A small contrastive audio-text model, trained from scratch: encoder activation swiglu.
Rows from block 5 of the audio encoder of a small contrastive audio-text model, named by matrix and row number. Rows with one number within an expert belong to one neuron, the router's apart. Each number is 128 + 32 x the weight over its row's rms, rounded and kept within 0 to 255. All counts start at 0. Numbers have three digits each. After the name is the row's rms in percent of the matrix's.
Before each expert's rows are labels from the 100 clips, of 14848, where the router gives the expert most weight on average: "top examples" is what is common among them; "lies over" is the class under the peak. Only what is clearly more common there than usual is listed. The data: single English nouns, adjectives and verbs, spoken by a formant synthesiser in many voices.
# router: router (encoder.blocks.5.mlp.router.weight, 8x256, trained with AdamW), inputs 129-171
# gate: expert gate (encoder.blocks.5.mlp.gate, 8x64x256), inputs 129-171
# up: expert up (encoder.blocks.5.mlp.up, 8x64x256), inputs 129-171
# down: expert down (encoder.blocks.5.mlp.down, 8x256x64, transposed), outputs 129-171

# expert 0
top examples: /u/; /j/; /ʒ/; /ə/
lies over: /u/
router.0 107:136112223090104089140134153099097126089115169103177155103137068094086161127131078127145199100132085112151102123115130136114141182
gate.0 156:128128128128128128128128128128043128128128128128128085114056128128128134128009129113128201236113056138057128128185036128128128128
up.0 135:128128141128128128095167128128128128128128128128081128128128128139128128128155086202128038158128128128128128079137162107128128128
down.0 133:128128100103151214128172128109128128128177128128143154128224142128137170128016128128128079077158126174197128128128195128128128128
gate.1 071:128128128128139165128128128128128128172128125128009208128128128092128128128128128128128128128128128128128128128128128156128128128
up.1 075:128128120213128128147128128128128128128140128128128150128215128128128128128128128128228067128128150128128128128128128128128128128
down.1 065:128106128128128128072128128162128128128128128128128128128073128128000130128191128178128128128128128034133128128128128128183128128
gate.2 086:128128128128128121153128128113170153128205128081128205128128190128185128135173128128128128128128059128147128066128128172128128128
up.2 103:128128128163070128128057056197128128128128128077128059005128128159128128128128128128128128128128128190128128128128128069116155128
down.2 088:128215128176153128017214128108128128128128128128128128128221128056128128128128128128128128128128128128128128090128189128128077128
gate.3 098:128128128161128079128128128128128128128169128128128128128178104128128098128128198098128128128221180105128128128128128143128128087
up.3 086:128128128128188128128128128128116128217077133128171128128089128128128128128128128124128221128152128128128128049128128128136128128
down.3 099:089132128128069128128106195106128128068124128128114105080128179128140128128092171128128091128128128128128112128128128068128128128
gate.4 027:128128255128128128128128104128128128128128128128128128128128128128128128128128128128128128128128128128128128128128128219128128128
up.4 026:128128128128128128128128128128128128065128128128128128128128128128255128128128128128128128128128128128128128128128096128128075128
down.4 043:128128128128128235128128128128111189128128128128128072128128235128128128128128128128128112128255128020128128128128128128128128214
gate.5 089:128249128128204128128062128128128128128128247128128111128128128128128128128128000128128128128128128128128079128128128220231128128
up.5 079:128128128128128128128128236128128063128128128167128128128128128063128128128128005128148128128128128128128212128128128128128128128
down.5 093:109075128140128128128128155128128128117128128128128128128128120128099097128128122128128128128204128245128128128128128128128141184
gate.6 105:128128128128128128128043128128128083170147128128000106157128128128128210127241203128128088128133128128128128153128128116071128133
up.6 101:128218128128128121145128128128128128128042128142221148128128128163128128128091061128046128128138128128128128128081128128103059128
down.6 100:128128148128128128128128128128128150128128128170160250021128128128134128128208100128199128139128128128092229094128133128217128074
gate.7 136:128128128128128128128128238128128079128128128128135128128128128128128150147152128128128128128128128128128128128152128128078128128
up.7 162:128128128128128128063128128128128137128128128119128128128128128193104128128128128128128128128153244128128128128122140128128128027
down.7 163:128128128083128128128128158098157128142123128128128146128128128128128128128128128080128128128047128113046128128128128128128122091
gate.8 129:128128106128128128128128128128200128168128189128128128128062128128128128128128036128128185118151128181162128128128032128201128128
up.8 129:054128128128128128128093128128052128042128075128115128128128116128096128255128227128128083128096128084101128128128181128082128128
down.8 125:204128128128128128122216128128089128128128128140128244128160172128077128128128128128039134128128128128128229128164128128128128105
gate.9 060:000128128128128096053128128128128128128165128203128128128128196128128128128128128109197128128128128077128226057128128128128097128
up.9 060:128127146128124147111128198128128128128128128228186128216128128128128128128128080128128128139070128128172128128132128128128093211
down.9 063:128128159153113128128178105096099128128128128128128128128015128128128128128128169128128124128128128208128074128128128128128128119
gate.10 082:128000120128128104128128189128128098128128128152128030128128128128131128128128128128143067128121128128128128128128128128113183128
up.10 084:128128128128084080064128128128080128128128128128255128128128128128133172108128128133180111128128128128128128128128124128113177121
down.10 072:128128128145128128128201128184128128128128110128128128216123128128128198169145128055104128107128182128124177128128094127128128128
gate.11 096:128128128111128144099128128049128128128128128128081128104128128128106128128128128128128128128153144128167130128128255128157128128
up.11 096:128128165116180154160128102188128128128198076128134128097128088128128128128128128128128088128128128110128154128128000128106162128
down.11 105:128128169128128067174128202128193128128128128157157128128128128128128128011128128128128128128058061018127128128112126128128128192
gate.12 078:128128128100128128128128128192132128128128128128128128128128128128128128128128128128128128129152080053128189056128128128128199164
up.12 065:128128128128128135128128128128128128169128128157128128060128104128128128128134128128128128087175026128128128132128128128150216069
down.12 077:128068041128000087128218128128128128128128128103067182171128128128128160222128128115128128128044120128141147128128128128128139128
gate.13 102:128073128128128128128193128128128128128107128128128128128128128255049128128035128068128128128128128096128128128128128128128128128
up.13 116:128142121128170128128128128128179128128128128178128128128139128128128128128128128186128128128128128128128128128128128128128128128
down.13 131:185128128050141183128072128128128128128142140128128021128128128085128060128128128128151128222128128128128128128128128157128128128
gate.14 146:128103128128105144000154128128128104128128124128128128064128128127128128128128128128128128128128083128128128128128128128074128218
up.14 137:128128128128098128128128112128164128221063128068128128174128197128185128128128128120155190166128128128128128128093128128128096128
down.14 147:128128091128128128128174100140128128109158113101128128128061252128195128204053091128128128128128128121128127128128128128128128103
gate.15 145:128098228145056128128128124128128099128136128106128128128128125128147128128047092134101128128128128128128119128128128096128128128
up.15 151:128128128128065111128128128128128101128128128152213128128128124134128128128066128128128128128128128128184120128144128128128094128
down.15 123:074128128180097128128155128181156119125128128128128190128128128128222114128121149128128128128211200194128115130128128147092103128
gate.16 134:121128128128106128178082128136128128128128081153128128128128128128128128151128154128128128049128035128128128127110255128108146046
up.16 137:202128128128128165128128119128128128128128104128149076143113174095128227128160128128198128153128142063081128128128054128128128128
down.16 114:167128128128163128128128128128128071128128146180128200123128158128128128128128128128128128128128128173128128128157128128128030128
gate.17 145:128253128128128128154128214128128144011128128128128128147128173115124108128128128216128160159128100126205128085253142122128128128
up.17 144:128128151128128128128099128101128125128128128128128160128108128128145128128128051070000128096128199140107183128000128084128131104
down.17 143:074128173128102128128128128205012094128075128164128128128128128128128128187128128128070022128116128110128183128128201184136128128
gate.18 116:153128100125226115128165128128128128128128128128128128195162128099128128128128128114196128099128128111161128128162128128128145128
up.18 093:128081128113128243128128128109128128176206104128128128128128128128095240000142174128128128128128128128091128128128121128128128128
down.18 094:128128089128128128128128128128037128128128128128128133128128128128122128128094128128128104128071128128255240128194128128128128128
gate.19 049:128128128128128128128128128128000128128128128128128128128128128128128128193128128128000128051245128128103128128128128128128128128
up.19 055:128128128128128128128128128128192128100128204128128255128128128128040128128128128128128128128026128209128128128128128150128128128
down.19 058:128128128128128128128000052128128128128128128128128128128128128128128128128128128128160128128128128128128128128128083128206128234
gate.20 141:128128128087128128120128179128128131128130098128128248128144066080128128124128097128128100070141128128128128045105128128128131156
up.20 121:128128066128128082128135128128162127106128116128128150128085128128155128152143167196128128128128128128128092128123157111121128096
down.20 122:128128128081128128154128128128152150101128128128106206128128041128128128203115095151128128080052128128095181124128128128133085128

# expert 1
top examples: reverberation; /ɝ/; /ɑ/; /ɹ/
lies over: /ɝ/
router.1 103:129068134155137161125102171159127122119167154159110158115180132130173094135152136186170087099154118151081159106130156128066150159
gate.0 056:105062128128128128143128093128128128095128068128113128176128005128128128128128128208128128128128128076028128137023128128197207128
up.0 051:103128128128128128037128045128091128128169128128128073115128071128045128128128128085128029177128128128167128067128139128128106128
down.0 056:128083075184147128128128128128128128128128128242128193128105128128128128092128196222115128128225128128128128128128128128128128128
gate.1 176:092128128171128128144128128128128168123067144128128128143128186107128214128128198128133128199128109121128128128128128205050128159
up.1 162:128128128128128144128159068128128128128128128128191060160128145128056222128128210128128128208159076081118033128128128128086036128
down.1 164:128128128172128206128154128145128128128101128128128128128128184128128128196013225097128071128128023156128128234128128128058114128
gate.2 145:128128128128128128201128128128128063144128121128128128128128128128152120128196128126128128128128128128139128151128123120128128128
up.2 144:066128128151128204042000128128128128105128160077128255128091128128125194102053128154128169162128128128110120168128128064128206130
down.2 143:128052171128128218182128128128166128128128128128134128128128128128128128128152128128128128000128128128128158128128062062113128128
gate.3 047:128135128128128128128126128128128128128128128128128128128128128128128128128128128128128128128158128128128128118128213128141177128
up.3 045:128128128046128128128128128155128128128083128119128128128128001128128199128128128128128241128128128101128128159128128128112128128
down.3 055:128128200128128128164128128115128116195104128128128128128128128128128128079105128128128128128128128128128128128128128128121128128
gate.4 157:128234128231128128026128172128093128094128110128128128127128096128141180147128085128128128249128128128128115134128177128129128128
up.4 141:067128128093128128128068089128128128047133195185075128128128185141128190128157165128089106000128128128244134128128128110074128128
down.4 146:128176085151128040128085128128128185128128128172128128170128128147095114109128128128128117128001128128128076173128128128128089128
gate.5 104:128128128128128081128166128128183073181128128128128130128128128128128128132128128165156128175128128128133128128128167128005074107
up.5 114:128128110128043128128213128128226128128161132128194128128128076128128128129128128149128128087156128128128128238128128087156208128
down.5 107:128151128143109128145128073128128128140080128117097249128128128103128128128128128128201128095246128088128128154128128088153128212
gate.6 037:128069128128128128157128128128128128177128128128128128128128128124128128095128128128128128128128128233128128128128128128189128128
up.6 037:128128128128128128128128148128128128128128128128202128128128128128128128128128128128128210143128128128128079128128128128128128128
down.6 038:128128128128128167128128128128128128128128127128128128128128128156034128128128128128128128128128128128128128109128128128128128128
gate.8 085:128115128128128128101128128128128128119128205128114128114087128128113124173128087128054106128128011128128128148062171128128143128
up.8 086:128128128128128128128128138128128065152128128128124128227128128126174232128122128152128051000127128074072128128146128128128066159
down.8 087:149128128106128128128128128128168177061128128128128128128056128128139128094128128128101128128128144128140128128128196128128154128
gate.9 131:152128128128128119128151128135128128127123155128183128183128128128128128128127128099128128075187128128095128033128165128153128117
up.9 143:092128106128128138128128128118128073128128128036085128071050187130128098128128110128128099190128128170136128128243128121098128110
down.9 137:128093073141128128128128128184128128128128128104128128128128181174128132128128128128092128128107128170123052142128128189153244128
gate.10 104:128068128128128128128128128128128128123075128128128128128128106128128128128128128128048235128181128078128128128128128128128128128
up.10 118:128128128128128128046128128128128128128128128128128128128128128128128128128128128128128128128128128128128128128128128128128128128
down.10 121:128128128128128128128128128128128128149128128128128128128128128128128128128128128128128128128050128128066128128128128120128128134
gate.11 138:130101128128171127128083040128113126170091128062128242128162128175128114145147128128128128147099138128128167202128128144128128128
up.11 138:128128128214128135116068046128128109128095128082128255128185213193128129128110128128179128128095128128128146191128128128128128128
down.11 141:128174128128174128128128128128128128128128105129168128156151128255128195180136128128122135128128128147226129128059128086128096080
gate.12 139:193128128146128128179128128128128128033154105128128128066166122165128255128128128128128182096128128128128128128128128128128128128
up.12 135:090128128090092128128128128190128128128128135128128128152128144128128000162131160128128089191128128128043128128078087227076128128
down.12 127:128128128128145128128164180113164128128128167113164128128128157128128128128128128128064128128128128143128070144152255128128128079
gate.13 055:128055111128178128117088128163022128128170140128128123128128063128020128128106151146128128128128128150153128128128139128128152092
up.13 057:139058128128128128094116106170055128128128128128217128149111128128017128116090147128089128128128128128128128128195128128128128115
down.13 055:128225181128128128092128128128128128128109128128128128128128098082128128128128128128062087128196175128128087143128128128128128128
gate.14 147:128117128159128155082128128153128128128152140128128128128199111128128128128128128137128037128119213128064133128128128160065128167
up.14 146:107063128148077128128128128146128222128128162128128128128199092128128128128128128142122051128121243154023131128146128128128135128
down.14 115:128128128128128128128128128119128129128145128070128128128198128128128200128171128132128128128162128128000128128090161126128213175
gate.15 124:128128128128128128128128219128128128128128057128128154128128128128128128069128128128105175108149201074094187054137128128116115128
up.15 111:067140128128128065128161128128128128128128128100128087036128128128128128183128077128147128224128128128128128121128178128075128118
down.15 123:053128128128182128183081066128191175128038128128128159189105038128128128128085160128102160128128128128128128054242077175115111128
gate.16 126:115172118128128128168086128128091128135192148128128128060128128128128062128128128178162152043128128170097128128115128128047128090
up.16 121:128175128145116128128128122128097128128167173128128128128027128128128128128128128148137128128128128157128128140128085128018076128
down.16 132:128128087128128102128128088128128128128105091172128170128128128128128171128141101128128128150128128128128128128128097130128112128
gate.17 022:128128128128128128128128128128128128128094128128164128128128128199128128128128165128128145128128128128128128128068128128128128128
up.17 023:128128128128128128128128128128128128128128128128128128255128128128103128128128128128128128128128128128128128128159128128128128128
down.17 024:128128128128128128128128255128174128128128187128128128128128128128157128128128128128128075181128128128128128128249128128056128072
gate.18 123:082132162106128238157107128128142108128128110064128183128194161128128128128159110187128160128128110081128128128128128128128102130
up.18 120:194135094136114128128128148128097126020128136177128062128128115128129128128128153053128128128128118164128128128203072128128128128
down.18 119:181128128112128128051128090128128128138128044128141128128128128128128128161128128121122128128199128128128128185129128078128090128
gate.19 046:128179128128128128082128128128128128128128128128128128128128128128128128128128128241128128128128128128128128128149128128000128128
up.19 037:128128128128128128128128128128128128128128128128128148128128128128128128128128128128128128128128128128128128128128128128128128128
down.19 061:128128128128128128128128128128128128067128128128128099128086128128128128223128128128128128128128128128128128128128128128105039128
gate.20 072:128073128128161128128171128126174128128128107128128128128201081128128128175074077128128110128128174149159128099075128169128038128
up.20 063:128138128128128045128128128097128128109128128128192128128128114061128132128128128128128057128128128109128115128128185128211128094
down.20 086:077128141128161128128128128115128128128128128128178128128128128144038128128124128128128128128092128128128128040139128128128076170
gate.21 122:171128128128173128128128012124128057128128128128128163128148128186128128171128128128128088128100128084128128134085159182128128128
up.21 109:004128128128128128128104128111128139029128128132128069128097128128128128059128128128082184128156091128128053125196128128128128074
down.21 109:203128128075128128128128128050128128152173170124128128180130128011128150128075128128120128152128128128000128128155128128115174128

# expert 3
top examples: /s/; /eɪ/; /ʃ/; /dʒ/
lies over: /t/
router.3 106:116169075081176063119121086181125112075094090086143072160125145156097183123136176099098129180153175134143073099181111109140109059
gate.0 087:111168049128089128128128128133161128053128128128174125128076128128128179128141124146128128103128029196128189128128158150128128175
up.0 079:161128166128128120128137190128128128216128128132128149128128128128128121109128154128128083100128128061164128179128128084128128074
down.0 080:128128128128120235173049107128004128128152043128100163146150128111128128128128128184128128162128128073161128128122128128048128128
gate.1 054:128128128128235128131128128128128164128128128097128076128128077128128128142143128128128128000128128128128009128128128128128128128
up.1 048:128128128128128128128128128128128069167128128128128128128082128128128128051128000128096128128128128128128128128128128128128128128
down.1 065:128128102128128128128128128128154128128118128128128040128128128128217128128128128128128128128128128128063074128128128195167128150
gate.2 123:128128128128128189128069128090128189128128172236128118145128180101128128147128128128119206255128128128127063094128128128128069185
up.2 135:128128059128128128045128128173128128128128098128128154115173055128128128128128128128135056018128128060135209161128128128128128128
down.2 157:128099128128128200113101128128128128128128128149173128128246051128128128128170105157128128128128128128122040128128128128128090128
gate.3 015:128128128128128128128128141128128128128128128128128128056128128128128128255128128067128128000128128128128128128128102128128204010
up.3 015:128128128128128240128128128132128166128128128128128128128128128128128128128128128048128128128128128128128128128077128128128128128
down.3 022:223128128128128128128128128125128128128128128223128128128128128128128128128128128128128128128128128128128128128138128128128128128
gate.4 156:128128088110128128090052128128128128128128128128128128149167189083112128128128128128128128177161128059166128128128128181128128128
up.4 151:128159128072128128053128124128148152128128094128056128076128196113128128143128128128128128128128160000128101067128128128088089139
down.4 151:128128128128144128128128128134101128128128128005119128128094205128128128128128128128128183128128128128142128029128068128128128128
gate.5 034:128128056178081128128128060128179178128157128186128150124128214148128128128128075128198128009109156128128146135166128171128128128
up.5 038:183128054128128128128128030128132128128128128184128128128128212128142128072128128128206179128128200128128128128169128159098128128
down.5 035:157128128128128128154105128128128139153128197128128068128128128073179094128128128128109128128160128178128128128128172128128128128
gate.6 115:128128157195128128128186128128128051128131031128128128249168128085128128128128143128128128128090128215128128128128128128128128128
up.6 109:128128128128128212128128046128078128061128022128128128128128090128128128128128149128128128128128128128128128128128186105128128128
down.6 108:128000107128128156128092128128128128128128206128128073128159128128000214074128128132233128128128128128128128163128128209089128128
gate.7 152:128153195128177133128128072211128128128128119128128128128255117128155205128145090128128090128128128128128125128102119128139158047
up.7 142:104126128128167128128128097197094128051101128128183128128128128116149128128113096128128104170128128128128150128090140128128142128
down.7 162:128157128128128128128128053128128096221034128128128128128128085236128157130128198128033086128109101128128159128128128116068204128
gate.8 088:128153202128128128128193128128255128128128128128128128128128136128128128128076128128128128128187128128128027128128128128128128128
up.8 109:128128128069128128194128128128128128128128128128128128255128128205128128227128128128128117128068128128128128128128128128128128128
down.8 104:128206128128128128128203128128128128128128036128128128100128128128128255128128128128164128128128128000128245128128011128128128128
gate.9 065:128140128128128151008128199128128128128128128128128128189128171069128128128128128128128128236128128128128196128128131128103098039
up.9 076:126128128105128102128128128128128128206128098145128128059128128128000128045128128128106123033128128061128128184164128128154128128
down.9 080:103102128128128128162136128128128128128128128128172214128128078128128128165128137054128074086128128096128128128128128128128128128
gate.10 020:128128128128128128128128128188211057128128128128224128128128128128128128229067128128128128128128128128128128128128128085128131128
up.10 018:128128128128128128128128128128195128128128128128128128128128128128128128128128128128128128128128128128128128128128083128000166128
down.10 018:128053128128128128128128194128128128072128028128128128128105128049128128128128128128128128131128128128128128128128128164128128128
gate.11 146:140128113128128033128128128128128128197128080128079153128109216117073128128128147128098096222128128128254070138233128128062128128
up.11 139:098128128128128227070128128128128146061128128128128128143128128128178128202128128128128160128128143128128182128044117128128155128
down.11 116:073128128128112049128128069128128184128128128205128088073128133128182087071128091128128128128040128169128128128204213128126128128
gate.12 149:110128128128128128128128159128128128071128128095112128128128175128128006231128088128128128200205130128128088128128190120128128128
up.12 165:128128128128128128128128128113128128128057128128255128073128128128218128128128128128128193104128037128128134128128128128128128128
down.12 151:128128255128128128128181128079236128128184128128139128207128128128094128128128128128155128050156128086128128192128128128245128114
gate.13 051:128128128179128128128128228128128128128128128103128128128128128128128128128128128201128128128128160128128128128143128079128128128
up.13 066:128128028128128128128128128086128189128128128128021128128128128128109128128128128128128128000128128128128128128128128128128128128
down.13 075:128128165085064128128128000128191101093128113128128128128128079128128128128181128079116128128128128128128128128128128128128084128
gate.14 094:128092092128128128152128196128034166042128128128128128128128177047128112128128128128093128128128128216128128128128128128192128128
up.14 101:128128128128128178128040128148091128071128128102140180128128128128128204128120128067128216153128166128128091170053128128128050128
down.14 114:128177128128128085093154084098161106128128105128091128210131147103128128128151128128128128128128128209128128128115128128128047062
gate.15 038:128128128128128128128128128128128128128128128128128128128128128128128128128128128128128128000128128128128128128128128128041128128
up.15 043:128128128128128128128128128128131128000128128128128128128128128140128132128128128128128128128128092128021128128128128128128128180
down.15 050:128207128128128058118165128128240000128217216128150128128128128128128128128128128128128128128128128149128128128128128128128128128
gate.16 112:159068201056128128141128128128128128094128128128128128128115128128253105208079111128153110128106128039056128128128121113128132141
up.16 120:152128128128128128128176170128084128066128128128128128093128128128128137128128044128128068206128128183128128128128128126128128128
down.16 105:131121128128248103128128000220128111076128194110128128128128128230090128137098128128128128128128088128128168128184128255128128100
gate.17 128:128128128197001128128128128128128128105163128128128128128128128128128128255128128087128128128128087128128128128128128128128168128
up.17 119:128128128128128128128128128128128128128128128128128128128058128141128128052128128128128128072128186064128128128128129128128128128
down.17 134:128128062128128128128215128255128128128128128128128128053128128128128128128128158128204092128128164128128128128175099000128128128
gate.18 134:069128128006128128162159128128204000206128128035128152128128128128128128039128128128187128184128128128215128104128022128128128128
up.18 135:186128128194128128052128128147097128077057139198128099128128128091128128186128128099128181067128128128128128099128244160128115128
down.18 142:199128164169132141099128128128128128128158128117151128128128128116128128128128128128144128128128128147128188128128128128128071240
gate.19 043:156128128128226128128128198128128128128212129128128142128146128128048086147128128128128128128128128128128048128128128128128128155
up.19 040:214128128151128128064128194136128079128128211128128128147087128128128128128128128128128128128128004221128128128128128128119128142
down.19 042:128128078128013128210128128128128128128128128128084128128079152128128128128135128128128128128128162176128128100128128128188224224
gate.20 025:128128000128028128128128128128128128128154128128128128208128128128128128128128128128128244128128128128128128128255128128019128128
up.20 027:128128128128128128128128214128128128128128128128128128128128128128128128128128128128128128128128128128128128128128128128128128128
down.20 031:128128128128098128128189128128128128128128128128128128128128128128128128128128000169128000128128128128128072128128128128000128019

# expert 5
top examples: quiet level; /ɪ/; /g/
lies over: silence
router.5 091:120188090112097095172094128100127099241142104190084107140101205105159089177167163161115072126116124105137122144130154123130094128
gate.0 090:128155128146128128128045128151128128168128132111128128128128155132118128121161128067128128128128128128128142128192128128128079128
up.0 097:128128128128122128128084069128128128128128051128117095128128128128128128121128156128128107067072128062128149136128128128026128106
down.0 097:106179128128128151100128128128128128056128128128128128181128128193128166128128217112128123128184128156128128131128128133128107128
gate.1 123:128128128131111128128128082128128115128163128128204115115128128128128128238150097128128128128126088148128128128128170128171128128
up.1 115:138128128145137060178128128128128133128093128128128162128128157128128128013128128128169128128168170101128128128128062128070134128
down.1 129:128125161128128056128157128074062128128146168128128128146018102132128068128047181128128128128128168128128128128212128116128144128
gate.2 048:128128128128233128128000239128128128128128110128128128184128199128098128128128128128128241179086128128148083069128128128103128128
up.2 051:128128128199128128128235085128128128128128128128128128128128128128128128128146128128216128128128128128078128128128128071128128031
down.2 058:128128128110085128128128128128116128189128122128128128128128187128128128055096163128128179128128108128019220084141102128128150128
gate.3 183:128128128128128076128128128128200128162128128128107197108127187128162128089106128128128197128162128150128166100208150128234141128
up.3 169:135128128128128214128128128128059185121128128013128049128149085146128128128128128128128128128128128128128065128128114128128128128
down.3 185:190232155128098097128128128225128128128128214051169187112198128132189128128128128128128128116102031060140128128128151102117128128
gate.4 026:128128128250190128091123128128128128128128128128128128128021128128024255128128128128128128055079128128146128128128153128109243219
up.4 031:128128128128093128128069128128128128086134128128128128128128128192167061128128188128128128076128128128138128128128128128139128128
down.4 033:070128128019128094128119221128128128128184128128128062178128128115128128128128128118182034128128191160128128128128117128128077115
gate.5 108:107128245128141128128054128053128130128154128128128128128128128128128128128128128128086030128128128128116128128128128131128128128
up.5 126:128221128128167128194128128128128128128128128128128128128128128128128183128128084128128148128128128128176083133128128072143128128
down.5 116:140108128128128128116097171128184128128128128128128128128128128092101065128123128128128079179128193128128128052128211144128128128
gate.6 161:049171214128128128138128184128037124159128114128128029178128165087128128196067128125128128128128070082116128128116128128128128172
up.6 142:016128225128128031153128193128043128128124100128128040128175183107124128192128128128128128208128128079128126128128128128128154128
down.6 167:128128128157128094128182222128072172189128062146129040128097086073070128128107128128154182128128128143128105128209128128128077128
gate.7 187:187165128144214128128128128128128128126115118109104115177193128128128181128128126128128128125145057128128128128128128216128128141
up.7 177:107128128128128255173186127128128191158128104128133128128021130128205128128128143128168128128128118193025109166228128128064128128
down.7 153:128181128120128128128214080194128113041153101128135128128207128128128137142155055066170091141128128128128020241200128128128159128
gate.8 014:128128128128128128128128128128128128128128128128128128128128128128128128128202128128128128128128128128128128128128128046128128000
up.8 015:128128128128128128128123128128128128128128078099128128128128128128128128128142128128128128128128128128128128128128128128128128128
down.8 016:128128128128128128128128128128128128128128128128128128128128128128111128128128201128128128128047128128128128128215128128255128203
gate.9 077:190128128128031128128128128128128128204194083128128128128128128128128154128012128128128146087128082211128215128107066128183128128
up.9 089:128128128089128179128128224090128128128128128188075128128176128128128128128128128128098179128128128138128164128128128128128128095
down.9 081:128128077128128128128128128128029128128117213128128128010116228128128128128163144128128211105128163188140128128128128128128197128
gate.10 049:128128095128182128100144172128148067128074079128128128216128128128166083163128128100147128164149068128128128128128114128128128128
up.10 055:143128111128128154074128128128054128128128128128128128128128128128128128117128128128093128128128128188128000043210128086128120128
down.10 055:128128128207128128128128128128128128128128139128128128230191128128128128128128131177128128128128110187128103128197128255128199137
gate.11 055:128128246128128128128128128128128181128124128128128128128128128128128128128128128128128128128128128128128128128128102128128128128
up.11 053:128128128128128128092128212128128128128128128000128128128128128057128128128128128128128128128128128128128128128128128128128028128
down.11 077:128128128128128128045128212128128128128128128128180128128128150128128117128199128128121128128128128128128195128128128128128128128
gate.12 089:128128075128128114088078082128128128128155128128128128183155067128128128185128128128128128128128070179158128128127128151128128128
up.12 104:133128073088128080128074128128128128128128128128128128174160128128128128128128087128165162073128128190166128092136086128128120168
down.12 092:128128128128218128128097182128128096128132202128128128128031176152128128186075173128128128075143128128128146177128108128128052128
gate.13 022:128128128128128128128128128128128128128128128128128155128128128128128128128128128128128128128102128128128179128128128128128128128
up.13 029:128128128128128128128128128128128072128128128128128128128128128128128128128128128076128128128108128128128128128128128128128128108
down.13 042:128128128128128128128128128128255128128118075128128107128128128128128128128128093128128128128128128128128128157128128128190173128
gate.14 015:128128128128128128128128128128128208128128128128128128128128128128128128128128128128128128128128128002088128128128128128044128128
up.14 013:157128128180162000054128128128128128128128128108128128128128128128069128133128084128128239128128128128194128128128128128203128148
down.14 016:128128128128128128128128082128172128128128128128196128128128128128128128128100128128128128128128057096128128128128128206029114141
gate.15 079:009128128070128128128128119222128073128110128128128206154128128145128128128128128175128042128128066151128128128199128128063128087
up.15 084:128113128128128134128128128128128074128128128128128128101076128141128128128034128128039103128128124128097128128128128128226182128
down.15 088:090128128172130083182128128216128128128128172127120128035121109125128128128128128128172139229128098128103128128206128176066045128
gate.16 107:084128128137128128183128128128128097128214005128210128184064128130128128161128128131128185128142128103128128128210128113153128089
up.16 124:128128128128163128111191128128076128128128128128128186172128093110133240128128156128128142081128128128128128128156128128189064128
down.16 108:160128128067128150128118128128154084128128231128128128212128128069118128128079128128128065193128164128069128128105128055128128128
gate.17 033:128128128128128128128212128128051106128128128058128128200128128128128128128128128128128128104128128128128128128102244128147128128
up.17 043:128128128128128128128128128128154128128128128128128128058211208128165128128128128064128128128128128128128128128128103128128128128
down.17 043:044128229128128185128186128128128128145128128051208128128128128128128128206168128128109128128214107103128128000128128080128128128
gate.18 021:048128064128128128128128128128176128079128098128128192094128128128128092128128128128128128076128183065136128128128128128128174128
up.18 021:128128144128128128128128128128069128128128149128128128128078133128128128128128128128128128168128103217080128128128168128128021053
down.18 021:128162112175128128128128128199045197078128128128128171128128202128083128128235128128128128083128128128128128076128128128128128063
gate.19 082:170153128128128169128000128128128128128128128128125105128124147128128214128136128198128240128120128128128121161131128128128093128
up.19 085:128128128147134116128128128128080128201136141128128128234128196128128128128128128128128222128128128128096128128128128128128128218
down.19 086:128152128128147128128128128255128128128143128153128128062110053128127128128163128128197128128128128128128128136128128148128113128
gate.20 100:128128128128128154128007128128090128185096128130128128128145146128128128128128128128128128128103128198128035128100140185200128128
up.20 104:128128128128128128128252100128128128048128128089128128135128128178245128128181128128128128128128128064119128128155128128128128128
down.20 104:096095128128148114144128058181230128141128112207069128128065128217128159153120203128128128128128099128077128185128209118128143128